Rows from block 5 of a small image super-resolution model, named by matrix and row number. Rows with one number within an expert belong to one neuron, the router's apart. Each number is 128 + 24 x the weight over its row's rms, rounded and kept within 0 to 255. All counts start at 0. Numbers have three digits each.
After each expert's rows are labels from the 100 images, of 14976, where the router gives the expert most weight on average: "colour at peak" is the nearest of a few named colours to the mean colour under the peak; "top examples" is what is common among them. Only what is clearly more common there than usual is listed. The data: rendered landscapes of hills, water and sky. In brackets: how many of the 100.
# router: router (model.blocks.5.mlp.router.weight, 32x64), inputs 0-63
# gate: expert gate (model.blocks.5.mlp.gate, 32x32x64), inputs 0-63
# up: expert up (model.blocks.5.mlp.up, 32x32x64), inputs 0-63
# down: expert down (model.blocks.5.mlp.down, 32x64x32, transposed), outputs 0-63

# expert 5
router.5:166151097151161130132135117134148130154114120131142141137115110113126155134127141161189127175128147129113113140138148164163152113124151130141153141162124189138154150157148200093117149118145105
gate.0:146121144150165130141127154126102149134154145136087068156112101076155145119108135134160175164162110155125128135158148101101109130171139109129160136101135080129122145139156136134149147098105138
up.0:155114157126156093144150133137094149143129117118088075155111118091152141110133135127166151141133097161099110136141139090104093162145117105127146120085148074136145138096155162156131147125111152
down.0:106132129152142180094141120127075182091143090119145108105141096167137151157130133137096127138139152145078090100150124107121126096154133122129112102127134095120117115107105132164114129143146173
gate.1:111169128144140134121069098135091098137131097114085129138181121095159120098153118114112102147129128105151142127102113111114172146096115129143114112130102076102085120135145138096108131095156126
up.1:099118101137121138132130133127176150120160109121147171137101137157129154179137170119100138094128149157133071087138135139163126133132172120128089130126119161112178130130090135139124108164101142
down.1:144119164151134096093149119128106137127166126101095117136174128155131099105061119104122130136151156113123140151138098150128138163147174147095171139138090140110146125140156147107156101123096101
gate.2:125115129168134139167138104118059123144118137119131115104160152127148107107122072144095125132104153138151157132094117099093145120108136149126089115104100120143061092119151116100122108104124113
up.2:159117158163116102145106080115117104157105144132091114110137157139109160090139116136115093162087144117145148087096113110112157125100111159127126157109104090142109123105132114071105141106128150
down.2:094165168117169157171130134123128098083131153131162124111112147123132117136130081163105131088151130139123095096149126123178118108115095135157102125105122110120087141104128128175124128129098159
colour at peak: black (100)
top examples: night (91); dark volcanic rock (75)

# expert 15
router.15:134096130128155147134120115179145165104144094130131170139148138148121123122102139109138143125158155130089148110121086136154102168130171185093124121081132095130145090150093157124134135122108148
gate.8:088172090143131157105122102131134139103125052104158135153124136130129139167121164113108139131131171145075092132134116146100116158168139118103117126133141167106128152114122128152135101156131153
up.8:096180112149131154122113123121124138110142066103144140183121143127108151181116170103137132131152182135104094119142114150107116129170118109089120135156131165115109157113106104127146112136124145
down.8:117147105178108149094141113170126119111143059119166128148167144106128161163132148122084104147127163153143097124112123111143136125139114113125117151118137140099080136110080122111134098162117136
gate.9:138117168109135121128157145116131143132152177182123161116109132102115137086130100159120160130128087163142138134150155129099104137107121116143175122145142066151166118128122141152109145082096126
up.9:088135111104156121131138113120145101117105114154132097113144127118190135132160128129127106134128107099135147124115123112070158131095132144087183111124095102097103110151115110092124129077147085
down.9:117105106163141148117149076083094131135101089115148155156123135152119115173146129188125091117098167165108110112132097113141136136153136153102132130121177122103114120131120131120142102166104142
gate.10:114157086125119125092117088056117125147125163160082139147129133159154168153135090107107163093154160139144137124124145148088137102093116166116132122134130105144138142164112122117142127108128112
up.10:083176104138113137102152112107111138090120099143123146113122139142137216158133143119138115099145182126089102125100128124117140158120098127123112120134101169111098122142153150129089124131129112
down.10:109130144149132146116133137091106147137097141133074170087091120115159140084111132137098105127126142114114171117158139129135136121125103107130168126112091169125170104137113119128117189080144122
colour at peak: black (98)
top examples: night (96); dark volcanic rock (64)

# expert 18
router.18:135164104135102151153099134145120115113153162136109138120152102105104112152129138109153145081120119098135182094141127137153104124168137081137175181134123135142130179121092129146138118095129098
gate.0:109128101124114108138160097142142094136129116126147168115149128079130119117169103114127126151146156119095117137081077167134183127105131144085142090120116111109104112126162146103116103161122093
up.0:154162121171131130166088097119107090158130117172099108153130169099115140098126117088103119159122123116156165121122124145116131120130093136105079124145147116131165153155096121124155114176134115
down.0:111112186120134182132125113088135128122126116104146110091100122099094153161094123118146103125150147148152131116143168138145102122133192129123114117122148090142105104147121126124176172111160131
gate.1:123158085077088176155118128133095101169121147167137160125125130103156153147120103110163146098129114127149131093116135128163127097126143144124135112096136093145080130120160113092133150094124119
up.1:097154121092122146134141162184141148129125161136122159127115102098183142151107133121165144100135106152127102116144163136180109121159164107133151150112144104141108127119147138125142158069105145
down.1:123091179138121116115123149120140159156068111109114102145114116135129110114086156163097120143128117149119170143145093155125117195101105091138129097133137109123139117115128179111097123109143124
gate.2:158106139192140107106134103107091095137128119170129123119157157119112105094139139106109127138102151075124152107138120123121116134155096135112150114154104138055164109116093132108152120142151121
up.2:166136108099122110120106155150142154146155153129090099136100100125153118130121119143165148085140077152117121086130151127113105125158176087125157146115161119148108138113141121116156174093103154
down.2:151147090111123102119108124125143155101134134108114102174126113105102114099135108119169145175119132119124138102150103126086168153138096101123153143161140161139158168139172150165123076142111124
colour at peak: black (100)
top examples: night (100); dark volcanic rock (65); fog (64)

# expert 22
router.22:114142104134125126110117158142120134135164147138059143139162128097114123105153143106099093089163102154159141092109158147151137113155121095124141130140134108174165128102101157143161112118119082
gate.0:117157121126139133125125098122152166134156111118149096172122146107083084080107176127110150114147160128131153172146121171093101147125096108101150137173144106143151142148122126164117131134111140
up.0:147126112130105137147137140138094097123110147140082133102138126145179166171161089118186132124107082117136112086096136098147153111103160141167125146105100148117100137122122117092124118136150111
down.0:145078120106114137174157163151148144132120145109130144136162133095117091116128154157075123149108081100146145122099148183142129145118145130161131109145108102138107132130152135156100131084099104
gate.1:171176103149087115145083106087103130165146152132121115146132152108120130131149150082125154125125130109135153091130128157106121104156128148112112146174136139124125166123089116111185115161146128
up.1:141116138143151099103164154169152153116115153136081124135085132114189128114094103129134150111161074149132162146162157114148130116126138104146169118124131088147115096122143121121129156098105146
down.1:102118110135139186146116097111119101078112135128122147121149105129104149159131121100086105151136137152170101103137148150081157147102162124138134112139133146095149131139122133191086129135156103
gate.2:157119135092111143116132132155134129168115147131149112129123100132135094098121146136155139088113096140126125100124155144116105144108186123123159114145120106125052106120155149154114177067128135
up.2:115149133179142090130117117088101106103137130106084103128136158132087140129135118095122110186135154128127142157124098105155146099129089146135154156151146152136161148134103100103144112179154120
down.2:129125101144127168146142103106071090127128119117081184079153124121172184136125117160123102103156153128105112150124114082113120120130112124127123131135131165144129168129110114154125124163123147
colour at peak: grey (56)
top examples: fog (78); sunset (58)

# expert 7
router.7:093150133081170157099142127137149119129198094088113116100139136111100147100139123119099131136130176146103139093122141145135105151134135127122120166086147110106151126096122108110152141165124093
gate.0:089179111128102153091140094086127118102108123124158159124156127157133170141147129123084134107119181122109078127117128141143148110109091137137097103136109168095135131154123139131100096137159125
up.0:101161120140132135099125137095126148080142132111126135118113126103129169147111151108096157131162198160079104168138165126155121128140109103143107124109139161133161164142102128165149134147113151
down.0:137120131119161162143175122129112134128131172078096141075140129102081147079146088139168127104114113120116147124099138129139099143103158123114148121110105107148129146129151133157086161164126147
gate.1:100165098122095152125131104099130111116103141144169153098156154126122156146156159118091115120128188119119096167118147147140151095105106134172092109130116169113121125160111132129107100141165114
up.1:075147112097118130103152105115122107123090137132147151085170128141142140140150140136084099115105175117106110171099128147140160104110101145135123079119099171111121129138127137105113097110162101
down.1:119096151182111116126094127152106134082161127170139135133144118129146102135167140171127122109100082121104099095122138134127129135113083102152124132119086153152134183111123095133127129146167152
gate.2:125128127186147149100120119104116132116148075052114147159103122141073152139111136121110094140147141134107127101137112129129116173135071122096105142135132142134145116132096148151131135169122140
up.2:135114127175145154119108130123133150137146069065114148172106113151084125125098156125126121142161138137132143117137093126121099143142089107103119145118156132148161125118080122164134132182110146
down.2:136120108088136106145103126107103121084166122179139123128112128128104138157112199124129117137145133124136095121118179158146131120107137123159089154141068127130163162123105118095126117125136167
colour at peak: orange (25)
top examples: fog (61); dark volcanic rock (52)

# expert 6
router.6:132144118128139157117158136131184151157090119123078174142146109140142118116110152162112139143129147115143149107132098144108146177126120142122086133110159082130170156106098142085166125116105120
gate.8:114104118102135130082124146128126094116108127109115132105149109142159101120147092166166113120069114101118107119098111108152156153111132175150156127102106162101091108143154151108102126082145114
up.8:133137079098148127121135142122181095121142103101162108128126110134139104090152111150146102109079103104123141129129153118151122114154095164125167131148129159102092093147172158087105124112146123
down.8:147091167124108092124156160119103151103121139130125144127166123107109117154113103129123169144165131154147143121121103149140136071159100163119112127105119071102141113113148092115125130144190136
gate.9:138126125104083141132106130150150118142115156135111149141126116135172125185141103136136128061098087126171120097111158157173116116137175126122133125121126143130067128101127118123112159092129130
up.9:154099135118095134117100164158155128157116150129135124128120098117164091172111125138139108082095101130176134094133157144163118114130175129126134153101147110134072123092126118111128156086110133
down.9:115115103135137143163133105126085137123153143103143170124097122102106151160130114139122105103123130148125070150114070107170073125153090148118135123169132142141131141137103129146141081161142106
gate.10:148101137102174085127143104174152122134107136145136110148141118104135105075147127170117112131082103133145144161138090110111146158113137132126168102120127088119086101131166154114122138091119103
up.10:130150119130070161178098124099129161141152147137146164124110141138126181168111154109136140142148145171101133115144149149105116118151134094108107157164145132135136159143091093149148128102116163
down.10:151136119143136132136129133159129141120132173105126139179116105112168123103110118158155113151101093146145139126142179108113146106126119066127124124103159096151078107109190131120150108120098139
colour at peak: black (79)
top examples: night (79); dark volcanic rock (53)

# expert 27
router.27:132143140146092185119119119080120138134158144096134166155107136146117104130136110135137081104123160091134185162172112131129147151171126127174164142096133127139140142148136152123106130130097120
gate.8:130143115132108161128125143150124150203155097142099088147144122124156129168141089112113139153072137105135155136157131159130121123196124126117132108119134129113106121101127117161128115179127105
up.8:110126113165127089159132168115186142085147187122149058139137119125156148119132161122156151149160136134120134161135123093134119141135148079136103119123157117146103136127119109117125115144098115
down.8:134133164124089109145162121143160120138082163125139142100103177117111105127119104164148085144116114102172123124119151150133124160077127169133121143083121124123101078145116132134131114133083135
gate.9:110120140090127141102161132165191134109119078116173127109125111127103105119137143144151160098100151123098108148122102136119125168096131114111127111126108131080112129144125150128068124081114102
up.9:108137103217127114128119092107092132133139132150160155170126122116139146117128154104063125142154164152150116145132128128110126108098099099165133112100143132156130133163114137136136094153114131
down.9:140123123129152146184117118122111105090124177149096145109125138096131168138112128169109095116081129148129103097141154112135115115074125116101126132121113120143135065121137157124099177106145138
gate.10:190084163114111145105104158107112148148151136114101124069104117137076139136124140122170112117142119134122112079146110130118108156139173122128100155132153155146141127111117121116147178138126152
up.10:090175115156119119150154090136147103116108126133171131162130125125178121116149110152100144137109127105131142178108153130136152116111091156132181091112109105111116108170146140139106085111134101
down.10:081140144146115114113167117118143128109120140082088165156089107109157125127159112154119101128141137074150126135143120135129103095112151144104160122113151100104093091106128156140157107163090149
colour at peak: black (95)
top examples: night (93); dark volcanic rock (73)

# expert 23
router.23:129143112121129125064144147136145134125147148071086109142106093139091109111121157145177147129140101098134118093127125103156123123117141124095152115094109148125108145162079097125161153112131093
gate.8:120160093131085163120090093096132134147150128129103169139134164159143172145128093061122165110148114113139145106137115138141122113164120107106122147131146153143161142140111090115157154144151142
up.8:117090136108126106118122158175157116088114136108180128102121126094155084135143151118127054131097084113118117148114146139155136128150124161114133123169149092096112092118133121126140140103140122
down.8:137088170108097109137136139089096102100130116164096137135119135126092163100108102127099151100110144120137148128121145159139098143139133094146176127137105134109185109157147136156163157089111139
gate.9:132179133140116103162111120097099119136113157168093094141108141090132177106121110098127164127145111138162184120135133122095130116113113132058158138157140101155136136129135107126149153131115133
up.9:137090158122111113147157135145103096100130135111140159126160117106123103136172119148151093116063126096134137094096091133147156147103106152151120121104093085102117133136131147110101083149144109
down.9:135150145104137143160117111132103151126114189137139147112139116076105149164155101103107088169123108116162133116140097163145132122129110117098089167146129114119107149141150165076143116108142151
gate.10:132090180123170164120150156167158129117107128063154109129113118120114080144103135148151087115100101142097126146148131120153095128119127115090083121153149136147122096108128138127133113114096136
up.10:136098188156165144093163150145158150088126121097142147125142132128090116135109134152149071115143115133105109139139148134160095163087147090105102135150129104136151095111135125148144133152103150
down.10:131118132115101105161125114143146121168121107107119142177118162141131121143129103136183144142135127108177132151143139156126153126133119107075172151170129115094098129124156173132107096176146107
colour at peak: green (43)
top examples: noon (71); terraced slopes (50)